A small image captioner, trained from scratch.
Data: trained on patchworks of several textures, 15.0 epochs.
Rows from block 5 of the image encoder of a small image captioner, named by matrix and row number. Rows with one number belong to one neuron. Each number is 200 + 40 x the weight over its row's rms, rounded and kept within 0 to 999. All counts start at 0. After the name is the row's rms in percent of the matrix's.
After each neuron's rows are labels from the 100 images, of 14848, where the neuron reaches its highest value: "top examples" is what is common among them; "lies over" is the class under the peak. Only what is clearly more common there than usual is listed. The data: patchworks of several textures. In brackets: how many of the 100, against the usual share in percent.
# fc1: MLP up (encoder.blocks.5.mlp.fc1.weight, 320x160), inputs 0-79
# fc2: MLP down (encoder.blocks.5.mlp.fc2.weight, 160x320, transposed), outputs 0-79

fc1.111,110,184,197,120,185,200,190,222,289,190,230,232,204,182,255,186,228,237,250,247,210,322,214,213,175,258,132,217,202,199,188,275,136,280,224,218,203,168,175,207,211,237,206,152,191,246,160,178,187,237,144,233,174,188,183,138,143,163,106,220,235,174,233,209,148,197,200,150,208,232,270,191,237,236,171,95,182,246,166,176,237
fc2.111,108,137,146,262,226,256,180,137,222,218,215,313,196,201,129,221,151,156,200,173,201,130,217,173,244,196,131,175,236,221,202,140,266,284,128,205,199,201,191,171,232,216,159,182,144,261,230,209,210,240,211,280,183,273,252,232,273,181,227,213,185,192,179,168,203,129,179,196,248,192,182,153,150,209,233,228,180,143,162,157,173
top examples: scaly (63 vs 10.7); centre pattern: scaly (33 vs 3.3)
lies over: scaly (61 vs 3.1)

fc1.164,090,119,117,235,213,227,152,170,227,219,190,183,278,199,298,254,226,269,253,210,171,152,201,199,174,228,205,154,253,209,187,164,248,188,186,186,181,223,194,238,199,231,138,234,181,193,182,218,238,216,162,206,210,222,172,200,196,242,211,216,219,224,173,194,193,219,180,214,151,264,298,186,151,181,157,282,234,205,172,222,198
fc2.164,087,194,177,197,251,196,218,208,161,230,186,106,189,160,164,180,190,121,173,240,210,314,234,209,210,141,235,100,196,191,208,217,176,169,216,198,211,150,188,241,261,238,288,238,216,207,183,211,221,188,230,141,184,254,264,191,309,156,237,200,145,259,229,200,233,267,190,177,226,138,111,224,242,246,234,165,169,169,258,228,164
top examples: cloudy (56 vs 10.9)
lies over: cloudy (54 vs 3.1)

fc1.192,113,232,284,227,212,166,232,215,208,200,205,172,172,207,252,150,215,251,208,298,232,94,235,269,220,214,169,231,175,239,196,219,218,161,230,185,186,215,274,214,144,196,182,176,235,166,168,199,203,235,146,232,116,196,237,172,217,170,246,206,195,235,182,175,200,216,226,261,218,215,228,231,221,200,229,228,177,242,129,184,119
fc2.192,123,195,150,211,155,233,225,161,181,267,213,306,212,203,218,209,241,281,215,180,191,211,197,142,228,213,217,194,187,130,198,217,206,193,109,214,207,215,146,222,230,288,247,177,256,226,208,199,189,211,237,209,149,135,216,137,165,242,194,152,197,175,176,163,239,85,158,209,226,214,224,189,181,197,213,203,252,178,258,210,129
top examples: brick (39 vs 11.3)
lies over: brick (34 vs 3.3)

fc1.214,106,194,179,168,225,268,194,135,208,206,220,273,128,227,276,206,269,218,243,194,254,155,259,161,253,181,178,179,200,217,167,209,202,135,222,257,138,162,248,193,189,176,265,166,141,189,170,259,181,166,303,247,223,217,171,222,282,233,229,210,166,207,225,228,172,186,198,175,222,187,207,220,157,185,188,213,230,131,162,225,127
fc2.214,096,193,239,133,258,184,153,176,244,235,208,140,183,211,184,169,118,135,128,169,227,195,195,215,141,151,133,235,204,193,225,229,189,203,139,221,134,133,154,212,90,248,96,237,185,206,197,213,152,218,217,142,194,270,181,229,200,171,220,177,165,246,225,228,142,216,184,190,151,195,222,206,194,232,197,207,154,246,216,224,223
top examples: bubbly (87 vs 10.6); centre pattern: bubbly (29 vs 2.9)
lies over: bubbly (87 vs 3)

fc1.36,083,252,183,199,91,183,169,114,141,106,171,172,155,180,251,178,197,224,235,240,210,220,209,224,160,210,211,199,247,275,160,142,199,252,141,184,213,146,161,157,247,134,210,210,263,231,212,198,130,195,195,248,219,234,223,215,177,237,185,191,199,227,187,167,181,217,149,202,193,209,211,192,184,144,268,220,245,145,202,243,209
fc2.36,098,105,210,192,176,162,186,212,222,220,136,230,206,218,248,194,178,148,194,212,213,301,178,188,228,208,221,252,176,160,190,238,219,210,133,126,150,216,213,192,231,238,244,216,204,245,161,174,193,175,115,97,166,201,174,175,173,138,195,242,184,158,225,232,182,173,167,230,216,207,225,186,210,200,223,142,249,176,305,135,208
top examples: labyrinth (60 vs 11.1)
lies over: labyrinth (58 vs 3.1)

fc1.41,107,201,197,230,281,244,220,156,177,211,261,192,252,118,244,208,213,249,199,216,272,154,229,225,250,268,175,344,146,270,152,163,233,179,152,143,181,238,207,202,184,217,237,215,126,193,268,151,197,200,192,189,209,178,112,242,252,244,206,237,187,200,209,252,217,229,274,150,215,172,227,195,180,221,207,240,193,136,230,210,146
fc2.41,104,212,143,182,221,236,223,224,116,221,153,254,236,263,187,179,126,150,191,260,183,113,200,194,229,190,173,137,227,211,181,239,211,183,170,174,151,233,193,204,168,176,202,174,202,192,234,268,176,214,298,227,150,169,212,100,224,266,188,180,175,237,211,194,228,124,194,224,249,232,168,182,232,235,205,214,165,273,230,165,196
top examples: bubbly (37 vs 10.6); veined (29 vs 10.7)
lies over: bubbly (28 vs 3); veined (26 vs 3)

fc1.58,090,237,283,161,207,135,201,142,274,188,253,222,153,177,234,175,201,145,227,175,124,234,243,246,177,203,182,244,301,182,243,160,209,242,190,243,242,201,183,160,192,151,224,201,224,206,248,264,154,165,294,167,203,181,193,153,165,286,231,207,199,233,158,149,174,183,220,247,228,195,230,387,211,213,186,147,216,221,204,217,166
fc2.58,105,175,251,230,161,193,268,140,166,153,218,221,176,167,174,187,198,116,171,155,238,301,178,201,265,185,204,182,118,298,175,210,223,210,179,184,245,227,260,226,194,228,137,227,137,170,216,162,240,178,188,179,218,157,156,231,231,193,196,144,221,181,198,191,200,196,209,236,194,115,214,171,138,207,255,184,137,165,266,229,201
top examples: rays (46 vs 10.8); spiral (28 vs 10.9)
lies over: rays (39 vs 3)

fc1.168,127,227,159,138,272,271,177,200,282,196,232,135,165,209,252,164,239,221,183,228,242,262,272,153,212,219,175,178,179,226,217,200,159,239,223,127,129,171,200,248,175,151,155,211,142,255,209,229,179,207,288,274,195,190,227,246,228,222,169,167,159,149,147,202,247,197,238,189,201,292,250,243,223,193,212,190,245,141,255,200,77
fc2.168,111,212,250,193,242,263,172,170,227,182,169,235,200,147,183,215,184,123,196,225,340,189,249,265,284,173,177,199,209,168,199,220,169,257,127,190,269,185,193,194,215,194,136,133,282,184,205,200,158,170,190,185,211,248,161,221,104,220,203,255,190,171,158,217,285,256,163,163,137,222,253,199,184,145,165,158,169,189,211,242,215
top examples: bubbly (100 vs 10.6); centre pattern: bubbly (30 vs 2.9)
lies over: bubbly (100 vs 3)

fc1.169,080,218,166,236,182,168,218,159,266,218,221,228,253,194,133,199,168,189,94,224,185,151,261,236,213,244,202,248,230,220,210,138,144,235,243,258,163,202,185,235,183,175,189,163,270,182,247,271,205,211,219,143,179,231,215,239,231,216,191,201,206,208,230,213,163,236,127,216,159,162,245,206,200,194,256,282,192,145,152,224,176
fc2.169,090,197,225,143,178,193,154,247,187,178,187,239,184,209,263,212,181,236,297,153,185,166,233,152,156,173,219,228,134,176,265,199,99,263,245,203,185,215,203,170,167,208,193,214,173,170,123,176,205,194,140,219,241,252,135,228,202,157,224,271,184,171,221,179,211,189,274,191,162,148,204,240,197,252,214,183,176,284,267,187,155
top examples: woven (49 vs 11)
lies over: woven (43 vs 3.1)

fc1.220,103,220,258,195,214,198,229,132,195,233,302,122,231,237,182,237,228,210,259,188,160,170,213,254,201,222,193,188,132,172,225,223,208,285,166,193,199,257,196,171,213,257,215,247,242,233,150,194,168,269,158,316,178,113,150,193,212,221,187,250,197,129,186,157,265,210,241,166,270,240,182,222,166,234,218,217,160,193,158,199,243
fc2.220,111,171,170,198,184,223,180,213,218,182,188,157,193,208,196,159,179,223,150,174,238,225,180,163,245,193,199,270,173,210,212,200,224,293,188,222,169,209,188,216,222,190,163,188,183,194,213,211,202,209,195,249,259,252,234,256,194,192,199,211,228,219,238,206,198,215,236,231,203,156,175,215,147,182,89,179,126,133,219,222,226
top examples: scaly (74 vs 10.7); centre pattern: scaly (32 vs 3.3)
lies over: scaly (74 vs 3.1)

fc1.279,102,164,197,203,212,171,169,210,260,208,263,126,189,274,148,205,222,256,190,216,268,207,198,179,216,248,163,159,274,210,208,134,97,208,130,209,171,173,174,243,147,169,230,191,196,226,195,274,215,228,144,169,201,160,203,242,271,200,205,196,264,251,147,191,166,140,228,172,187,137,202,213,164,165,260,172,188,236,262,194,132
fc2.279,102,195,162,178,189,230,178,210,222,182,180,136,216,222,254,249,152,233,181,225,245,272,117,208,201,202,123,222,232,144,144,274,150,234,267,140,259,137,248,188,272,185,133,194,145,132,193,233,170,263,228,182,170,231,178,305,192,209,191,179,133,192,265,201,203,157,159,186,275,195,182,149,160,185,171,249,163,181,220,193,219
top examples: wavy (84 vs 10.6); centre pattern: wavy (37 vs 3.2)
lies over: wavy (81 vs 3.1)

fc1.94,092,199,215,190,129,196,139,169,200,213,241,152,215,165,263,240,215,198,207,204,291,258,223,177,273,181,159,270,239,187,196,148,268,235,233,202,170,301,165,198,163,199,179,200,214,208,246,180,187,153,237,168,202,251,187,193,213,194,203,247,198,227,291,230,164,188,145,164,303,230,171,162,126,256,239,177,273,195,257,145,239
fc2.94,095,119,170,208,249,252,161,226,212,230,227,249,212,219,118,174,231,249,140,278,136,124,221,249,157,222,216,178,263,138,192,152,225,165,138,244,179,160,242,176,236,156,260,228,180,194,199,213,222,236,219,181,208,193,255,192,164,226,209,251,190,173,181,179,218,176,223,243,132,244,192,200,192,177,152,165,166,242,205,200,167
top examples: brick (43 vs 11.3); veined (41 vs 10.7)
lies over: veined (35 vs 3); brick (34 vs 3.3)

fc1.267,103,218,265,211,227,204,189,218,213,185,201,160,235,215,214,219,231,163,175,227,249,278,171,161,186,175,149,177,220,162,242,154,213,237,191,143,166,151,215,186,118,205,204,121,275,208,228,218,161,209,224,163,186,184,187,217,132,161,194,244,191,226,158,125,227,109,217,288,214,258,219,235,146,215,204,225,198,231,225,190,232
fc2.267,105,144,138,141,226,199,212,266,211,226,190,252,300,188,225,217,135,226,175,146,210,194,203,223,240,181,233,261,269,196,248,215,209,170,189,295,159,238,178,255,237,242,234,250,248,67,216,202,204,195,101,199,237,228,190,194,227,243,215,211,197,204,217,206,159,236,233,285,202,123,264,210,178,259,218,167,183,252,162,171,122
top examples: cloudy (53 vs 10.9)
lies over: cloudy (48 vs 3.1)

fc1.286,091,181,212,192,150,183,186,196,187,236,159,238,208,229,181,142,209,247,178,212,184,193,273,227,263,271,193,250,196,241,186,193,192,241,225,248,161,239,230,213,171,240,224,195,200,123,203,182,174,198,197,269,218,301,252,212,257,116,199,180,183,171,210,241,143,187,195,185,202,212,161,228,171,267,197,193,127,160,292,219,255
fc2.286,098,222,286,188,218,174,187,196,205,118,206,221,237,147,254,254,184,209,271,240,187,237,266,200,285,250,231,287,181,145,197,192,163,188,178,144,198,159,258,201,277,240,152,261,177,146,181,155,238,230,198,241,152,143,198,206,153,227,148,221,274,198,240,181,186,214,242,161,137,242,215,172,177,197,238,201,250,243,209,127,135
top examples: dotted (62 vs 10.8)
lies over: dotted (58 vs 3.1)

fc1.241,103,200,171,196,196,243,180,238,189,183,233,210,241,284,234,176,118,243,180,217,139,209,256,298,152,214,200,184,222,236,267,201,250,218,239,285,224,261,148,218,202,162,228,225,233,258,192,168,200,176,231,235,247,144,196,219,179,205,254,238,216,155,152,213,251,191,247,246,124,215,211,217,285,164,197,203,319,182,204,198,149
fc2.241,100,116,207,140,178,142,250,136,148,164,195,109,207,292,210,198,201,151,190,244,231,128,208,238,250,216,232,278,215,203,134,185,93,207,240,175,148,195,192,202,207,211,238,256,230,224,247,178,194,197,167,170,183,211,174,247,192,169,159,241,165,203,218,195,232,218,141,147,202,203,214,193,181,193,242,211,211,192,258,196,283
top examples: labyrinth (47 vs 11.1); speckled (42 vs 11.6)
lies over: labyrinth (40 vs 3.1); speckled (38 vs 3.3)

fc1.265,111,209,205,252,198,182,191,169,204,232,243,165,296,140,277,198,252,211,247,256,179,173,193,241,164,196,185,220,188,184,236,279,211,233,165,229,92,126,99,209,175,178,154,208,232,176,190,157,223,257,237,233,258,180,218,222,177,163,197,182,172,271,176,177,188,154,299,206,215,188,185,289,234,290,202,236,234,194,179,200,190
fc2.265,102,162,175,226,194,158,113,248,157,185,184,272,201,284,215,259,162,183,192,255,227,232,179,153,226,171,235,146,240,183,144,208,173,175,147,194,289,189,201,215,190,201,218,155,214,146,153,121,174,211,213,221,147,234,192,284,243,166,225,215,239,168,164,195,245,118,252,229,167,187,252,216,252,188,178,145,191,286,163,179,210
top examples: cloudy (53 vs 10.9); marbled (40 vs 11.1)
lies over: cloudy (49 vs 3.1); marbled (33 vs 3.2)

fc1.88,105,192,181,193,272,186,247,156,179,225,233,205,180,161,180,182,235,271,259,269,176,213,249,138,242,152,255,177,224,157,233,157,250,180,192,264,292,218,190,178,193,237,206,213,162,191,255,271,159,137,197,235,151,172,185,267,200,176,188,242,216,175,215,177,157,209,142,274,189,260,215,226,208,211,253,256,190,228,264,253,172
fc2.88,101,239,240,206,143,239,109,150,219,200,240,208,265,179,218,215,216,201,225,132,155,204,235,180,151,259,187,252,173,186,166,194,211,163,108,160,250,161,238,140,241,166,181,217,182,190,111,145,124,204,180,244,128,223,185,162,165,207,201,248,174,244,199,199,223,228,252,187,214,181,182,148,197,237,173,174,161,170,147,143,213
top examples: cloudy (57 vs 10.9)
lies over: cloudy (54 vs 3.1)

fc1.7,108,212,246,250,170,204,176,209,236,227,192,216,202,254,187,197,155,190,277,180,214,273,155,284,231,196,133,227,197,203,183,282,208,205,200,247,240,218,208,186,166,209,216,226,204,257,247,235,126,227,198,166,203,165,179,214,108,187,174,206,206,198,177,141,238,230,243,213,265,269,208,245,220,230,125,100,169,205,205,176,280
fc2.7,106,122,194,155,143,198,207,173,181,219,258,208,224,255,209,233,218,257,163,267,198,133,253,132,202,214,111,171,190,262,175,188,223,194,167,190,175,178,160,128,205,114,209,204,169,143,214,139,228,223,221,186,141,169,195,184,277,211,186,211,237,214,187,190,320,245,193,313,183,236,289,174,152,196,117,225,205,207,238,148,235
top examples: brick (71 vs 11.3)
lies over: brick (65 vs 3.3)

fc1.291,119,218,245,197,210,229,200,234,148,183,245,213,231,144,146,160,150,159,215,182,191,239,216,204,200,207,289,186,126,230,229,192,152,158,205,265,96,210,176,168,139,235,218,160,216,192,262,198,188,237,226,267,206,191,178,255,135,185,211,221,252,123,173,253,159,198,180,184,167,205,230,186,135,187,141,182,224,154,203,226,202
fc2.291,112,203,235,183,255,269,250,219,272,231,159,116,226,188,199,309,199,237,212,239,214,184,191,196,173,123,187,194,205,188,205,253,208,230,174,214,205,172,142,163,213,203,163,234,172,217,282,148,145,221,232,153,234,172,156,129,148,146,183,248,130,132,236,237,244,246,166,170,241,182,249,236,211,179,143,165,202,203,245,239,189
top examples: bubbly (58 vs 10.6); camouflage (34 vs 10.6)
lies over: bubbly (57 vs 3)

fc1.233,098,237,327,240,178,128,256,176,285,222,256,215,221,210,247,225,213,226,212,211,184,278,200,210,185,258,247,220,284,159,207,216,247,235,193,282,262,172,241,221,192,158,224,226,136,236,157,143,207,177,153,202,211,133,180,223,223,232,153,259,191,238,202,225,167,180,200,171,217,208,178,247,181,194,233,208,222,171,281,234,198
fc2.233,108,132,260,157,239,187,273,143,174,258,153,229,314,158,230,98,164,159,186,135,181,280,244,197,180,153,158,253,238,240,161,191,202,154,229,132,189,259,190,156,153,206,163,217,276,146,279,200,158,175,237,203,203,236,179,187,205,231,172,171,216,186,226,201,202,192,244,209,224,176,194,225,176,203,302,203,175,221,258,222,176
top examples: rays (51 vs 10.8); cloudy (48 vs 10.9)
lies over: rays (48 vs 3); cloudy (43 vs 3.1)

fc1.213,108,189,166,152,269,178,178,215,227,222,207,170,190,234,151,200,230,293,217,157,178,263,255,209,187,237,204,211,184,189,139,227,157,217,225,196,188,205,223,217,217,254,289,233,216,230,219,210,200,181,198,246,136,225,210,157,191,130,174,154,240,243,210,198,168,164,271,127,257,186,157,201,190,215,256,225,193,147,271,193,218
fc2.213,124,218,218,196,177,273,116,180,167,207,172,148,193,150,236,202,243,160,159,193,178,223,196,224,310,187,264,184,199,261,217,196,231,184,230,208,181,179,268,181,152,163,170,189,60,184,161,226,235,238,174,182,225,166,174,313,230,206,177,206,251,205,241,183,154,126,216,213,263,257,165,215,228,127,196,253,255,211,182,235,207
top examples: rays (65 vs 10.8); centre pattern: rays (36 vs 3.1); spiral (27 vs 10.9)
lies over: rays (60 vs 3)

fc1.127,083,230,285,245,253,179,125,262,227,209,169,239,127,158,256,201,181,120,189,185,181,175,169,276,207,260,225,153,195,299,226,144,231,170,210,234,203,261,220,152,194,235,213,194,197,212,172,201,229,217,207,161,218,291,228,239,215,200,281,214,224,210,140,197,188,253,211,138,209,201,225,264,127,170,161,188,196,136,188,181,159
fc2.127,093,189,117,227,242,184,244,119,250,183,178,180,182,279,145,232,272,238,270,293,201,248,225,149,211,172,234,199,238,269,214,217,170,229,244,160,200,146,224,193,201,200,221,264,196,227,199,178,188,184,163,199,216,190,188,153,213,145,213,193,180,171,202,247,211,222,221,199,220,163,197,193,191,226,237,144,218,175,155,206,219
top examples: dotted (82 vs 10.8); centre pattern: dotted (28 vs 3.1)
lies over: dotted (80 vs 3.1)

fc1.27,109,206,219,218,211,204,184,166,227,197,255,179,159,183,236,291,218,221,206,157,158,252,190,118,262,195,231,221,244,164,217,160,175,184,218,186,213,173,138,168,139,234,233,125,184,153,280,210,185,190,251,192,204,131,132,108,241,231,183,216,208,183,239,130,197,195,240,235,240,172,183,229,200,181,170,169,133,234,180,215,235
fc2.27,114,136,266,199,181,179,300,207,210,190,208,208,155,132,128,219,211,132,224,124,261,253,273,213,137,205,247,208,301,200,202,220,186,210,230,184,180,209,137,168,195,185,221,251,184,191,195,141,216,155,215,208,188,201,159,207,269,265,231,134,208,166,203,167,211,137,199,303,176,134,193,151,177,202,241,232,224,186,267,181,166
top examples: brick (64 vs 11.3); cracked (35 vs 11.1)
lies over: brick (58 vs 3.3); cracked (29 vs 3.2)

fc1.109,098,151,156,285,207,242,204,144,208,251,201,133,129,248,189,164,200,218,158,272,176,246,225,186,177,214,203,137,217,173,208,126,164,243,181,229,134,236,188,204,175,211,303,152,137,180,219,220,280,133,194,174,220,163,214,291,199,233,142,278,172,202,254,195,224,202,191,171,243,185,237,160,139,254,212,151,334,208,191,179,175
fc2.109,094,203,184,138,235,233,217,175,107,211,165,231,204,176,183,199,256,197,207,135,168,197,172,261,250,173,123,258,178,155,207,149,277,185,195,176,201,207,177,227,265,142,204,210,151,205,150,173,93,236,201,265,164,230,180,157,168,166,219,192,192,231,164,205,187,161,167,127,276,155,164,164,218,220,228,208,237,266,173,196,166
top examples: brick (33 vs 11.3); veined (30 vs 10.7)
lies over: brick (25 vs 3.3)

fc1.104,108,240,163,172,249,233,208,201,180,321,174,210,165,133,162,174,207,190,177,191,183,169,300,214,144,255,202,221,194,205,156,215,205,243,150,212,263,122,221,208,250,202,220,323,240,263,222,203,160,192,225,237,177,170,147,239,229,187,224,187,225,248,236,207,171,233,173,211,247,219,179,185,159,220,222,198,224,180,142,175,240
fc2.104,108,125,167,178,248,213,233,194,202,195,155,199,254,275,267,195,211,198,152,144,222,270,160,220,173,190,196,204,170,224,201,167,188,152,174,196,159,251,258,234,152,166,137,239,225,174,220,169,200,165,164,149,191,241,152,297,177,192,248,247,190,186,180,203,191,223,210,183,267,240,244,210,219,158,336,220,243,218,193,214,171
top examples: rays (68 vs 10.8); centre pattern: rays (34 vs 3.1)
lies over: rays (65 vs 3)

fc1.105,095,190,227,180,233,231,225,227,250,257,284,199,212,224,236,222,212,130,182,264,240,189,203,188,272,205,205,223,182,254,198,149,255,173,184,176,209,168,245,185,142,255,194,238,277,119,197,243,259,176,172,245,231,255,204,185,103,186,228,235,194,160,205,260,165,245,166,251,227,208,206,199,197,174,153,210,95,128,257,147,210
fc2.105,094,240,181,153,192,184,194,230,193,199,204,151,134,218,245,252,201,185,208,197,226,186,173,191,211,172,114,216,204,282,193,219,232,160,221,175,186,265,163,205,161,214,175,175,90,237,186,203,175,211,255,190,276,169,214,159,223,187,228,165,234,168,169,181,247,203,198,178,247,241,261,220,222,141,208,177,230,181,222,176,194
top examples: bubbly (46 vs 10.6); scaly (42 vs 10.7)
lies over: bubbly (42 vs 3); scaly (41 vs 3.1)

fc1.257,108,271,259,156,232,228,193,254,213,195,152,191,210,194,125,273,189,188,212,259,240,249,184,195,199,180,216,179,186,175,204,232,162,231,94,258,204,317,228,128,133,215,148,203,118,255,222,214,165,196,247,149,280,182,142,184,202,184,164,210,114,228,183,205,209,227,228,221,250,234,220,256,189,226,132,142,215,197,240,142,183
fc2.257,100,169,200,223,200,121,168,168,263,200,162,135,246,242,194,143,206,307,179,209,127,155,167,143,184,241,167,194,221,169,247,184,174,169,262,140,222,160,184,156,262,200,94,220,225,191,185,246,118,165,144,203,170,144,165,198,244,232,260,284,170,192,189,174,245,206,180,207,245,281,265,229,183,219,214,169,204,112,210,225,141
top examples: brick (86 vs 11.3); centre pattern: brick (35 vs 3.3)
lies over: brick (86 vs 3.3)

fc1.235,081,196,150,171,217,143,120,200,231,199,164,224,215,201,171,162,183,236,228,147,157,250,181,153,129,186,282,245,173,172,182,185,126,193,151,265,183,205,206,244,201,241,127,256,189,201,200,132,318,176,134,147,178,203,194,222,235,283,190,164,202,201,199,166,198,231,247,252,220,212,180,231,232,173,205,187,255,143,203,273,196
fc2.235,079,195,211,208,261,282,173,192,219,239,183,208,201,242,152,297,207,172,167,232,199,180,148,261,149,235,126,252,218,224,272,169,249,193,192,248,233,175,189,201,140,166,216,181,235,247,206,223,195,198,189,212,179,208,185,303,256,216,225,222,230,285,186,236,163,175,166,147,174,178,205,224,185,230,192,193,104,178,130,190,220
top examples: dotted (58 vs 10.8)
lies over: dotted (54 vs 3.1)

fc1.211,095,199,171,213,236,185,175,226,193,206,185,226,209,251,206,240,171,155,261,153,197,251,169,196,177,217,166,170,140,268,227,212,245,198,265,236,190,221,186,208,141,203,173,183,219,190,179,135,200,133,167,185,272,241,191,263,176,164,264,177,274,196,184,235,231,329,290,176,236,109,240,145,173,128,298,166,228,158,177,234,233
fc2.211,094,146,227,243,124,170,280,213,186,178,180,189,137,197,242,177,216,161,169,154,236,147,206,141,128,251,158,200,266,219,276,177,159,160,253,130,227,83,178,251,209,209,242,226,136,179,212,210,225,237,186,194,231,159,329,169,247,233,203,236,190,237,227,224,135,86,133,245,225,211,174,204,270,273,189,212,189,209,155,206,168
top examples: wavy (43 vs 10.6); dotted (43 vs 10.8)
lies over: wavy (39 vs 3.1); dotted (39 vs 3.1)

fc1.133,101,303,185,132,246,262,187,215,245,230,178,219,182,133,233,142,266,229,235,156,175,312,227,215,194,222,186,111,196,206,159,243,201,212,203,156,166,323,263,217,172,136,151,207,199,257,224,198,174,140,280,202,144,188,167,270,217,212,222,187,115,254,238,194,232,226,190,198,252,265,261,225,205,166,161,175,241,234,254,223,202
fc2.133,103,199,198,175,246,250,241,144,247,182,179,99,175,186,191,244,199,264,200,177,199,150,224,187,310,264,197,214,206,193,198,224,229,149,210,110,206,175,124,228,268,217,147,237,198,151,194,240,249,221,178,158,221,209,209,130,217,161,210,191,185,205,188,212,185,249,211,210,230,274,144,178,153,103,168,164,195,203,144,209,147
top examples: bubbly (82 vs 10.6); centre pattern: bubbly (41 vs 2.9)
lies over: bubbly (81 vs 3)

fc1.221,103,247,93,155,211,149,229,195,151,205,285,170,183,198,154,209,213,200,158,184,132,195,186,145,208,243,244,210,205,176,161,185,190,194,254,217,164,199,167,262,138,210,157,158,138,216,181,206,189,219,278,219,207,162,201,269,170,226,233,200,243,261,232,162,170,180,191,251,246,223,167,172,167,171,225,222,235,183,238,180,184
fc2.221,119,190,251,207,238,145,176,248,245,209,171,171,217,252,262,139,194,218,103,216,250,256,179,157,145,161,210,173,239,210,159,255,159,142,158,169,220,215,190,212,172,203,224,218,142,182,224,256,104,232,206,233,211,166,219,234,240,240,162,162,190,164,238,232,143,174,140,155,216,231,196,205,191,202,245,210,209,230,107,222,258
top examples: rays (84 vs 10.8); centre pattern: rays (35 vs 3.1)
lies over: rays (78 vs 3)

fc1.296,096,225,254,186,224,189,221,186,244,215,149,158,202,272,202,208,178,158,136,184,246,200,216,255,206,234,183,158,219,195,203,96,202,222,171,134,223,280,223,240,173,240,198,223,177,146,219,158,256,189,241,244,146,161,256,154,199,274,237,247,223,214,290,210,200,237,166,122,263,233,197,217,179,220,158,218,181,226,172,263,150
fc2.296,094,151,197,140,191,254,213,253,181,212,202,215,230,183,168,233,190,245,242,135,189,186,200,97,265,199,167,263,122,197,196,272,232,212,124,191,137,177,174,194,233,230,272,230,217,182,275,227,170,227,232,280,166,197,191,217,154,138,196,207,174,211,223,204,161,196,239,286,142,239,248,113,208,217,215,124,186,154,220,102,224
top examples: cloudy (54 vs 10.9); wood (30 vs 10.9)
lies over: cloudy (50 vs 3.1)

fc1.234,109,239,226,222,213,229,251,246,180,188,241,195,231,270,243,271,207,183,203,188,246,133,223,142,201,168,158,177,253,204,132,278,202,181,218,200,242,242,214,165,185,203,210,235,190,254,269,206,219,186,254,201,238,186,141,248,245,143,199,203,214,178,245,263,201,113,225,211,305,198,102,226,151,192,171,106,238,137,178,196,235
fc2.234,097,175,222,233,185,138,153,109,200,224,220,168,222,263,149,216,243,266,122,206,218,155,224,195,130,147,198,187,136,174,252,151,227,137,175,206,91,233,144,195,178,217,267,205,181,205,169,160,262,168,222,243,200,131,182,217,197,240,176,161,124,193,208,261,186,232,195,248,199,189,222,197,166,188,199,228,180,290,215,157,169
top examples: brick (29 vs 11.3)
lies over: brick (26 vs 3.3)

fc1.182,100,165,212,149,143,191,267,217,221,227,186,172,158,239,180,132,191,165,188,300,235,172,298,226,145,242,201,170,219,228,216,168,209,190,226,255,199,130,178,251,193,147,191,239,263,232,145,211,190,217,216,216,235,138,130,133,192,227,175,265,218,197,153,249,209,177,155,157,165,240,204,211,156,196,207,119,246,146,239,222,262
fc2.182,100,150,174,252,188,246,274,186,232,280,216,238,230,126,146,207,210,234,197,122,187,192,229,248,226,141,199,155,189,253,182,225,167,231,168,233,231,163,137,210,225,282,260,169,195,179,200,166,231,191,232,203,231,236,220,241,171,208,220,214,139,208,142,181,182,180,219,194,136,220,298,245,279,257,227,259,299,241,244,221,255
top examples: labyrinth (73 vs 11.1); grid (28 vs 11.2); centre pattern: labyrinth (27 vs 3.1)
lies over: labyrinth (71 vs 3.1)